{"encoder_patch_size": [4, 4], "encoder_width": 256, "text_encoder_fused_qkv": true}
Rows from block 5 of the image encoder of a small contrastive image-text model, named by matrix and row number. Rows with one number within an expert belong to one neuron, the router's apart. Each number is 128 + 32 x the weight over its row's rms, rounded and kept within 0 to 255. All counts start at 0. Numbers have three digits each.
Before each expert's rows are labels from the 100 images, of 14848, where the router gives the expert most weight on average: "place" is the part of the image that holds the peak. Only what is clearly more common there than usual is listed. The data: seven-segment displays showing three digits.
# router: router (encoder.blocks.5.mlp.router.weight, 4x256, trained with AdamW), inputs 208-255
# up: expert up (encoder.blocks.5.mlp.up, 4x256x256), inputs 208-255
# down: expert down (encoder.blocks.5.mlp.down, 4x256x256, transposed), outputs 208-255

# expert 1
place: centre; middle right
router.1:068122156145089131169135108132152188113102121075115134138255109117108133151136117095142132112135151098126121136112119142126108113102140160103128
up.0:112154081096195147015181131126145102116136189165126111103085130146083114172077135104123136125143195121103131077066136158124121140135129125161145
down.0:153173102159135136163098149149162112117174080142103097136156136166119093099159100085157122171197123067064150161123123163105124103127107103066133
up.1:154137181068101118113126099196090140125160095140126138110116150104117156167142142120075157120114129114127128058121128117136157123131113095139075
down.1:148126151146102109138132075099144137120156074086097129098184114134101123156143121131160125196117101146092143126165106084135191148106080067135130
up.2:137133078135186087095125120133081075097155113112103115146124154156108145070144143143126149096128180092117099107107071148135134127086179126165083
down.2:142125160116085122098121143186164081044197183181099164146135144141100084118144089126141159176154145123121129111136167095116150181159120143110167
up.3:167120070075116155174102174097113131195155119108173124101122156103176120095120146078112144137153149138096138136104183096120129166163133142086142
down.3:094141189165101110135198162163090142146117105081099126152159148096092119126175174171131112128116173126111058190134106112070125128187136064124169
up.4:124054151121139137067163143137124126105126190134154196132149116144112139129209102157119133138154166114188098153111136091152123205140101106137145
down.4:122068149131070139142133181142100126146130060106144110143166125147141096077097135145091153110106088124190156135113132121150163125085119186077112
up.5:139122076142132178094104116164184082106142095093111147154099136099074138113131134096196149126140137104186150132074109105112145070139105098156095
down.5:093125163154105076128128119067136170096118172144109133148150152205108092122098099165116115180112085192093147134165172106194113119078119081137129
up.6:102126136144131135128169136100146094060142136181169117161098104140118146160158091157176116144067168174134099137184150147110073154119105124110202
down.6:158201133135147161153111182127183176157094091120114124147120133144127070157124138117110160056145132137143172179159131132113165100164116126159188
up.7:163142110098091102101091097146084105095116094165147131112179119097150130126130087132084157101088073120208149155187094140099133144132128157090115
down.7:143146146164132127133145155132190132173123112153145119143163108135157150128077128099112189130091119091173140094155105115139119120123106200204106
up.8:091132100152105163124219116115117110161105157166086135112155187033077110108076103109113128106137136132146140143160160161074092075123104128142157
down.8:136105094104140093150107125127135141113112088141122130099153188172140139178151095149141112132097113070143155120116092169130156130168140128118136
up.9:069076137175198118066057143127185117087157054139147077153107182177121097152150099088136117170109142120117142123103153138124123098120159152141137
down.9:156135120089113181122166167132106118171113041102120083111092137101139097092124138114186070116085069112110117118134067077170060145154102128091133
up.10:113139148101124147145105143155100101047115089135122071149109113145144155118181135101150231127130170114132107125159112112162118181100152160100126
down.10:096135112139051162111084149131153124110079133120116101101091144080149153117093134167100135127086192145110133126184123175103200101189059176134139
up.11:115187168136141150145132139154153110142170149133137144109134071122121076083133153105125178117186130151137030122160079125132149099127079119179097
down.11:080110124159163052151156085099111171115206137136162103147152111137150103132101145194144120063127112101122148152169183162095087098081138126191120
up.12:175170132092080109163185186123138101137137132161151122175113095105050161153153123142176157152151146098150130143115191086120156161155106106125132
down.12:082174132153127146120137163159139095183130128080157119133148125137121104115128049060156145124116122079153162125173159136126042132103131100108127
up.13:136143137120104075170140143166119136131100140156098155117160176117149185070145070090097128091127143166110171080146143109122062092059146102155092
down.13:099101172153121129131102156101131169075158204115127141131137136097201032128109083140109118105145124108138070140165104115158134129163178132165112

# expert 0
place: middle left
router.0:133064110112105086160083152123165124158131144133161094149147168164189078156179138085129186140149129110096105107123122118191136141104140163071160
up.0:138105112132090158142128144086154116141082088102179056112096126121101089145088143095065087099154103121135126072187138123114099128171146123132157
down.0:113173156104097084111111108178086144113105161122098210119137111130134184133130106136091161116121166119190121130164181139124089064159151122131102
up.1:152128151107174185086096099141157090144098107085149097049105112155202169122066087101118095134134123141145161115109128141159131145161114081131102
down.1:182148167134156115091119176112182183149127074129096188126124156138104117145102173144146143170146171114119131166155146150093117045137149148088133
up.2:141085095140118094181129135128113117118102123111115072084147165131108115138129162146170170108117119137124084132140147165129118092155103073040155
down.2:111146081155162127095085096138110154112124174129139091122117084118157141172138163135141105130092109171106133113201173150147126150111148115122165
up.3:162052062116103139161127105105126138127096142133072144176121107160179136132173171095124131111092084141084120140171152154102088106138127115121154
down.3:152151092133116057116090130153098134131153145159096121083186140110136126182141161152120106109123136113158175122120110071078079186131169071114091
up.4:109116164154102113130095129140080095082134068134090074134154075056134123104150122121143106135157114117137122147154169117147134142131104138158132
down.4:120137114114218084138141155122103106078127138126096187172112130171145119091170119167211124124089140148129070087121139102106160098151122101079104
up.5:164134146132075142141129100152094127062101163074174172106155160092144144147086084153157100111148173120149174144074110136174178120182109120105124
down.5:134175158201202076110092171136165136146152158112138133120130091091129137104141139130057146139162141112117095182147154149123104150106149138106179
up.6:086101048160134084179159155106112043107162109135130085168078164113053128150123106137114097110179152111107070133122170124134190119169136173179094
down.6:165106085157091136105180146118153120106103136112120118127118148132144165142223203133111149222099141074108118111150121129124154134149180100116132
up.7:145138123136163191120151104115154167150075077137076120143108120129132184085105115140162159091150093134166134131099082124108101120163117174126128
down.7:201092112141139133106036118139073116128132178121098082161137113126164134111104077162062028091120126130162075130117134105105142109160183107102121
up.8:180151176134184129092140085155108072144192122084186160074101132125160122056101135120101102103124105140103131115134146160127118109145173120112111
down.8:123128111144084139127151170124150166128053109101043089149145119136085153116118128090086158144107149164156134113114094136111124153127160130151173
up.9:151148095154197166183103108102188144094136144100189115114141127165099161140113164105119134146165111119174150191105079122132131149135104180147141
down.9:067126134083114097146140187143155126184133106101142168159179140171135141147071122105117133092115102142103072184128148135153120123100106130176132
up.10:116110122107148087181109136145125165135089103180086136141138089134116102066107137085093115130093155139161171134112100176128143096127095131165097
down.10:079159122106107108102112112129112102096105112111081141169137124074157140037120101169124124157186171136057122115117156128148129181158120150082120
up.11:100073164126097122153102134156100101129193105155090143170102189142176116081072124093073129123149062114126097062160100130102139069089137080144121
down.11:110060113145167087097093111151109142143078110135108163136152133143082102183099061173148118107120188156075168139133125106118176141145152123174110
up.12:077111197119140098129088100117198110201108117143160124120123126123189138121143087107128123104180116077139108153099129109103122132189074110139133
down.12:123117102127169163131077135126150174130166230111108095145103110087061155119170135065108123101096126137101138125155142139160145132125173103081125
up.13:157124107120127194118113190093062132196125138080143113149068105110123086121191082140084153095093148134165145142139123160128126149113123110121161
down.13:099136088162130137136156093156181113148124190163109147150172168143101171149105135131138142167127099137061079129064084081180050107096102136124113

# expert 3
place: middle left
router.3:150146119106161099137111131146135077114143115148100061088000087106119158119089114139098101104122114109150127077143108074086128104158109108144128
up.0:117149143115130168158121129166117118096087118153074134094163162123093153165184073108087094137145144206140094102082128115108128098133143135100061
down.0:128117092143129109135121170118177159149132125137136101141092158123131153088085159138157096162063101090064179110120106103103084133135165140125171
up.1:158080102118155116146113085135112130129123085121169105118086106134127148138165057138124139133115133124143033138140174152139129099184168141139153
down.1:118122127162175133101119121115119100133100131157115114082130123084149126108083203148118070027074139150213173157134098147115175133153097083163099
up.2:079143175154185129115169148099139161099152114169079115063139112126111127106108164105135125126092148154103114151136107165130144164062182055161092
down.2:138119114128102163135092098143079177119124113088132089129128156105115118108139119116110092080062125101102160132137117134131106135129078107084163
up.3:137131101099132117127155111138117110145155209113098201126110127146133145138148071136063118185128091113119180149089105131148163154169162093163115
down.3:110064146085104130147131152132108139149106121097104097102158141161081078068124096165139107093178084123108158159164142094086119116166181202126142
up.4:094143132125139107123138128145166119106127168173156125092165156189157156116082136132133097083106158100154161115109124155118114080124160139158161
down.4:175117108122115135138097159146132114131107182126112131136071100123147147127135115160130151159129119139137181115145137141072139139112132115154132
up.5:125129088174117159177118128111095113221092086097131167134145118111105124178152140125179121102123129128136138125178126206161109090156176141161076
down.5:156102098139151153080183133157180142100064118161107114156185148170112150087138121164087088127136161165126140147097147090110113137117130138060182
up.6:166107186191206142086133089145142179105135128111082113123135099129133130100163192157173107135144172112096056136060142100120096103094095135105165
down.6:130149176119087130124125110103098134181144072114153133082041082140145125165113113157126080035173124116170185135122106139164109114126166157176134
up.7:103134179111116105057146102147091120096136107186136074160088126147172152133165158134140136123108167135207176146106090141131171079136084198140127
down.7:128111160111119190126111105135110059103151157130102202080129151182173090224109125077139113150179135156142157122119118128133138146210114175175129
up.8:165139169150068115196156111124104157121118165169116101105130130132142104146130159109165099224072184142125066128126135129121126176173120087148171
down.8:116111160110109184122131117134119099184136136106065135156154141095106164109106125205145161135134071103122136095132137126148171136120151131098114
up.9:149130150141179164131174097150161113157090105121140115069127088166172127086164099172087129102107192107119096089106152101156157148104119124098153
down.9:127160104116136114113162168101071109167115110123123181167122110152144096159157090127115187093143168118172179110147140177127088137149149139157152
up.10:148132118105072080074141121193110132131154135112130088116106106137121163162135102091139083136118097105131126109101165161234122157090100117114139
down.10:113153136146186134104149111102150130152105150110092143137168124104197108153175108120084098166113137103145106104140087091146095066147145194156153
up.11:119150099063140144128094133084146163149195131116176134101177073106167112102139125044122137109098097134119135129136183149120051117140110126189121
down.11:105115116126110106133230137117154122086077079136104133133139210072072142151127096139138143143154134093103092180177066118164125128058143104107154
up.12:139106129103152179137148131103050108132095106107129129176078139109089112107149108092137131061127107125078124154098117112148127094152105117092121
down.12:127109131134125110124088113130154123061163125124093151154139120080141096213057102132094145103138184109137151106095100188161127126156139097113199
up.13:077146090108103152103085175095087167118160127116158130193153119110149159168094167090119193065104113108088089136110131105150156137115143148155089
down.13:183117138138050146098149124072141115167057070097116161094152125083142130131175137143086122218218148164122127160143179113107153106187130131198115

# expert 2
place: bottom right
router.2:168169138178209158078138109136132101150153169143182155132045141168105140117125148198167109150142138157136155152107152148084148148142139105179134
up.0:151118097093162135101118153145089165147121139086152131092150160046133140095115050163173131101175140072211165114119162136133136171162137162109134
down.0:112107148144126200134082163148156035160165130104058131111168107146107188091100113131163078098173108139091127136137145126122113074132134153142127
up.1:152125201171096163131115109107171169177122120160227123086140168136092065108086140119222156115097069131079116109151119181165103133161183111102127
down.1:112097091108187163135122115089150066134087124103155093075083132141107146167101118141062142192116139100139159120089096157127155146144058094079122
up.2:174153127077155064074076054140180179158122136158175099143095148136103059079147103146150137170102115146095134094099177114177135134118110083127153
down.2:122111160120134156141151093134097070152084063085082125117104170090147143158114173127203108126108147174110155109099081182131145102120174121114186
up.3:152131138152060140062140129145103103122152120147125105092143141097090147119132197145114175144095100111081129070100110114087093159075115163144154
down.3:171131165138135152093119148141168135156081136144073150089099050195147115087120103148149133158131148117100112168207133111148146149163085208126098
up.4:140114109125124158113159131084113116132090086121125116138171128131176140115164147099124106098148174102177112088078100123138123083091134061131118
down.4:121112146127148115215125137138179138092177111145110126115127114140109084147096125135207079153173087157137139123097131113114098145097045096095145
up.5:144107078144099120096094073119121131095114125161147165092101129148145090108098117164146122175105146100100149160151149127143155056198101101090165
down.5:163168134166207055175146200158155133116152125124168162112127110124108104169122144217080075131134100146144114144124121133121143125153145105187133
up.6:147156102061156133103148135116127107141085162185178148109154134094150122164123158139150122093173075124105092135127090151126133132164124200150158
down.6:141211139080060178132077077195139110091138086140119130125089104177067119084163089154123145153118111175103162109153076098089078139178113108137149
up.7:144101092119099099169204107131087087102149153121165113111134102119128150156084149124088146095076130120180167103144147143108138146126128160124135
down.7:081123163124176120147162129085092149084111134128092133132172101122113097134167190086150139155171136102101141126069143136111084120091090104165144
up.8:160119172133108168166107203088164138097127130116110114139135121054117136171113130085122116120143144134107155119172124132123108113096185100152170
down.8:092137132123146156138184118180055105161128111160122157082144092202139074121160154161135128165139151089110101141083176137121146129130182155142117
up.9:171120148108140105139131104167144138134121150165152117134100133163098192122099208087111153123146142114144136085089058109127184110146137146153115
down.9:145162102084184086107111055129064136073101123151092160084139073116065090158116169144145067138038113143155088120147153128111163107094103178117084
up.10:133086144136139122144084132165135078076141234127144153119152106137110089117146128127125119112137123176140138065102155162159087142161095104128108
down.10:094141168082079157168147128127097110129120000136085130092098079067145172061086088156147174193117109129131181158133142128122170093109147134111146
up.11:135111104192098115125209144131116175066121145113096189088178125144112140107180126147115146110103137123176158132127138132124138150108134128154120
down.11:088129103030114100147055172172106102147153134101141121129183083110132125128127054118083152114198100130093190129145157128136123081173152150094140
up.12:105107148062161158161175148076083170153118115168115121084128181117185120083146093123146133116101133127162160128079096158174127116173135096138181
down.12:173118140173143119150101151111149101179150141128124165106116047105079085089103178094068148131144105116081115182208147138137090150055137151146092
up.13:104075125103139113112111129150164070180136095127080113149136076139065102081177149107107141106130161204126129100160152106156172082075096157131128
down.13:148144130124158134123125192155063129175084098162073139142112138123158101064099121132064173110163102140150163181130034103143161143149174095138115